Rows from block 12 of a small spectrogram enhancement model, named by matrix and row number. Rows with one number belong to one channel. Each number is 500 + 50 x the weight over its row's rms, rounded and kept within 0 to 999. All counts start at 0. Numbers have three digits each.
Before each channel's rows are labels from the 100 clips, of 14848, where the channel reaches its highest value: "top examples" is what is common among them. Only what is clearly more common there than usual is listed. The data: songs of 200 made-up bird species, synthesised, often over outdoor noise. In brackets: how many of the 100.
# convs0: first 3x3 conv (model.decb.0.1.convs.0.weight, 96x96x3x3, each kernel summed), inputs 0-95
# convs1: second 3x3 conv (model.decb.0.1.convs.1.weight, 96x96x3x3, transposed, each kernel summed), outputs 0-95

top examples: harsh note (52); first syllable: harsh note (35)
convs0.45:549503464506499441358457562585427506571481489473571593539576476541508502482489515409471535513493432551496476487499516543471483533518517472490486544392455366524435524531595554528480450541596441502568350440430521515503548524499492467521500474458532493472456470517437458492448474488599540472
convs1.45:426453570504508489496547457515581473532514488597511527420489528467516491598493583525497508334531478450506501558447463495540453522520559560486433462528512461541574448607519531499557501463550503458467582485498500514439497451447467514608543477508454501501481573393574585488531506540432428602

top examples: text has "over" (90); rain (72)
convs0.27:504426489456500552512491449440498383426459388452473502477460466507486443483425430445473469442490436515494516383429515462454454435504466483442499476535553450466514394474479435499532480534530445475469536415478462381458433436515402469493504454495543507395411470452485433463512505524545591522
convs1.27:473427451477534561562479451520587453639563468554553605583538573609555487517472526553542533482534507490551465529528498461534573446573533551427484467505509540534473493451568491476453488420576479527584624478527543432493512423573481567539499491503535512452556459564484484494487459415471494487

top examples: rain (34)
convs0.44:598404422505433441400518523531453506515483479480535530565526512515492488487465391409426484459550495539471509522505517498478508552508583461526451516420453524466432559547586590464588441507605462500542507463545522548537578511499455405539475417498491421477533454496489477529531469459620579539
convs1.44:468470559516534509512446506495558617525466489610459521388443435538475473531507540459481551452453460546480504622428451550457464500505528491460474506538536455552540445622535503521561461532561483405487554517421496504413419507475502462520570450483473572527430554423621551537462526457501538516

top examples: rain (44)
convs0.67:470484446448512456443523615476489453558532483516508557516507487560528446483396551427457559519540569498504449554533486443431511494513553525505473531420462576531467529533481548487582508427684460566545592468528497485467528525510465590462493477527428498510529524513475393474552490432617543545
convs1.67:506443490484495445534452378431497575477399547448416550545482563485417529534466535521523507524455438465412522472487508553497456558419536447493543352594466550525516561529525564404515511479429536505483475457535512561487453539501494443493550551508452520504428505356551504569483549545477508522

top examples: text has "over" (91); crickets (69)
convs0.83:504410496556408518477514490381497427526416489452474580532458460509548475503383458467467488444472571445507517587499471467509520511594449531470526561510479520443471484483502521515507470473571490514431496396522467448517499464551477480496551409463694473469547506443485459596540494422522547518
convs1.83:460519557515468522443510480567502558528470484549501501509595568623483498447531599465431485500483496492432512635576525493497479549487655518553526553417478561529528441512534509502547508650429505528538521538472437443426558573479528544510583491583487501539553525545486487518506456459474482468

top examples: text has "over" (87); wind (85)
convs0.40:454474439442537523531475565440450456464557437442456491483481421519524484483461443489511566448436546495500446491504467435468450422441458467420496504507475488479483477441453531457536403487486396407480531428487411433400532380427396476458502522488450500406518510437460491512425500510496412413
convs1.40:411489538442610570481533522577571422574591419549568527524544506583552519466540509468506548501500545533562476595466509540508526457551605535467469543440489501540509435566547483499576434532537432514515561552519560408484533436516468579488518506501475594462551476582488507468440522426482461438

top examples: harsh note (55); first syllable: harsh note (41)
convs0.9:499452574472472450512538472555506434398455471580549436470493493528466498465507461468389518497485476528436519456430621459455479490460550478434434428436425504560463439546504535624616514516501473454531605578492502449511503466437508521428429476497412503550487482467504452432547460465510566551
convs1.9:511540464469566508596430530414492572473586500480507594539426451455477501644491427562543485533474445576511457481522454516538566443497413446494518491553558427480480522569507527465476468485570429467481401563417542509465420475550448445455444550487501477447395559464542509495458532472488544475

top examples: crickets (66)
convs0.87:487469532617558516485423558574461511483495487383503466564523551479491565450625452460565404482474625542487569516564545472567453535462490418525555438523511563428483487559533429511532502581529539536474470448503477480503506543477578552530500533429489468559532521494467464514523430480553384538
convs1.87:463451506611478545385556386516582531464591435589527542445528512536519416552497488494536587472495414505548479527428456578519511542519515492563417528575591431550533486536563479518503461484517484439537418433433545488524495532483451479499543474477501516454445543426530519469579513587496516573

top examples: wind (35)
convs0.15:522547519420481495516435521500502548443518520568501452467476533542519485470523565504516511568558515459525482624522492532458537456509465446458481390513522451627464504557527473513488513402409523417591565420415444462379531528473450496470469430449375445539547550566476545466541478494499441530
convs1.15:487484450469603515545510552364440484498480535385511613544584560469456548544422451469468457522492490514533443449515514467489550489505455489484522421551433446452527570507448556450522497448544468561479505492579534543499497402551438514491497606533466528494466513403491425503629478487515418496

top examples: text has "over" (95); stream (92)
convs0.48:524470479502436458487532438500527464435393410401444534444411454384479447490523475486417440443518476443484512473430507506474476489506456493484497427492492402431480465435442420464402494431444516397464435415519468490454452477522458446483510463504536549436514513376548514493487471536431437502
convs1.48:506527439518546511579470549522500590512510481504572604538460576496547471541540398529508476490550480515594511517578454450506544513534518472517488575557581525537567591488533444441472448444531478519516445486445595589568457551514460508530460535434523439487449485558552511541540572592593622521

top examples: crickets (33)
convs0.55:547437554569545464446454501577475431499505498388542555511536530519516501503524459476478465474477571482511513495521466406466526420585593425523524589398469501441444493493530422488496540436616587583456474430556417444471530455476528519474481493473456539542550563543488432470531425431440498430
convs1.55:495518473586592499521516444494472499386505488444470464481579535555471453541548489488473414539528424482490493544489473600581503509457487472552512489597532499498499592573485557407467478504423456485465501402532531536487534513496429471615595564504427444486495532363514523502597534575519497510

top examples: crickets (47)
convs0.41:569388457517553468506515422497545531489468404560504561504556562543456464470492479489448417500548483539491488552411471583543441452536550492561465567444485430521457462479538540583556486541528502635498518458571515511424590541440500517410524459497552491511521538500514449411577457476526614537
convs1.41:445487490581427341479470584474525449494418508487420407526432490437462512621441536621471563438468466474446499489491519523542471554461499474456457460497534557462456545456462582446561515466531521442474507591516514602464472473523529510459411437474501464534446490519499493434541548533441524464

top examples: rain (35); text has "noise" (34)
convs0.81:472455473454526507594534479419545449492452486419494564406440530544554472521408499520444447449512462453532480485516525492489520509510407580403476590474450569443483491512439534425560490516574449544448558472604514476476498491514422450455515397509646537444548483413467535564490462490523516517
convs1.81:466546577520414522514440523539487532496447530513446452454483452496447536500499474458484467486518501543389532620535458487526469509430639467506554574407490563502454454490429570543493545615440515489492465563451426530382523478507541476508492555464539445549512500526447573485447450392436502437

top examples: crickets (32)
convs0.31:499517540473553583530461430549453483441493521430541497512476497496519468480437523489494476522454441520494506418584477485487503488476431443441470424460460363486467458488493369464463509459516519532525435382328495490498412470499476479402478581459454524573412489459433470453483450531492548469
convs1.31:450546517567466502477592483547603420476547548550531474495560585513489460557488573593509507489519498530487486428525551454538497527538546536568499445491528627593590467515465505500546542541490517548528553470565555452470499478485514537576588520615502491519486590422480521389538436564453427500

top examples: crickets (44); harsh note (40); clipping (32); text has "clipped" (32)
convs0.71:484508488518584427574504599465533457519517480535600553440483563487550507447436502450464490533540486556549447538541527487478507471517546527548467587378427561536514501521517545571642478506583473611504587509580496487448589536484493543481491439516541575559548482519492462516496441440578564533
convs1.71:455449515481443485515430447390540557466489514434453595519407499419439512616439543518556500462462449499440465539490412458495491503432471453419489413558449509478444553539509594444477502438460492463490425476473513567490481376499498404465482513477458460501438493395496507514544516565432507548

top examples: wind (38)
convs0.58:442431529465495449491491527406464494454488409456493479493505485527485426479465478492492582478468505534455391491514430455393425439438504474440393546494467518507476424471439520470494407495449456413445479437505446425441458410377428480447456482463486481459473515513479540571412480500444433434
convs1.58:432563519417553587516529510552503458556566416562547489515515522569572482434522500414544491538627480569549404555502480548451506468522609492511420561456466522566563429541534519514547442537547439559541551514526498457501497473499431572482488539543509553474465438590418488411436503486512489533

top examples: crickets (33)
convs0.89:491454578553455591417484495607461554480471515398434389582474462450501559498640458515540491527459611494470551533529476470527505497488526403548527376484466539460445509565480442458447510512511549436423443496517447502530469496526574502522455530457428471527561520486476504523507466455474407488
convs1.89:496442509593513557428566445580533466495577443605550514473506531560521383492512480465474529505418414500577536495493486547494526529534513562565429564537607400507536488536588413539473473516522484434533484425487545415561428589497447506507571435513544488464473516457558467508580527513495521523

top examples: low song (69); harsh note (64); first syllable: harsh note (33)
convs0.75:458493608521380485452517594567489488488505490479571605537568466454511460457462461456435463357415550539446522443464491448464434476580451541463607537486463504503472499469501543558532486586585518519437497454489457466477470427472504495567504439497510450485517490553400460488464530452581449502
convs1.75:401539548543582511472527502514548526422534466601492523469481506576528525548493504500447516577540464487550481599585431488504502534519581503526506509529524425555521487579518495503452484565561440430596389486344487498559544575462487397501543542463444526507510591462537556523505499529487574535

top examples: harsh note (57); first syllable: harsh note (41); pink noise (26)
convs0.43:548477444452511397418435627535442463488469534450665578530580515536487509441515450459471517460512461550478476482530514527454495513467567473478445605382448491526471479529529509541588464539590485509589457430470548516459585510489496465442452480490485493514538461512462486494434498501621516496
convs1.43:483470559515506488488527459507556579471532456585469533432443449460461499617485539513507538366530482532476507581472513440490466507493561472512440443514515489537540499548535518507631503491547487433499527505424483523418446458416477443573568488524355511507457585415535558473513485513397440570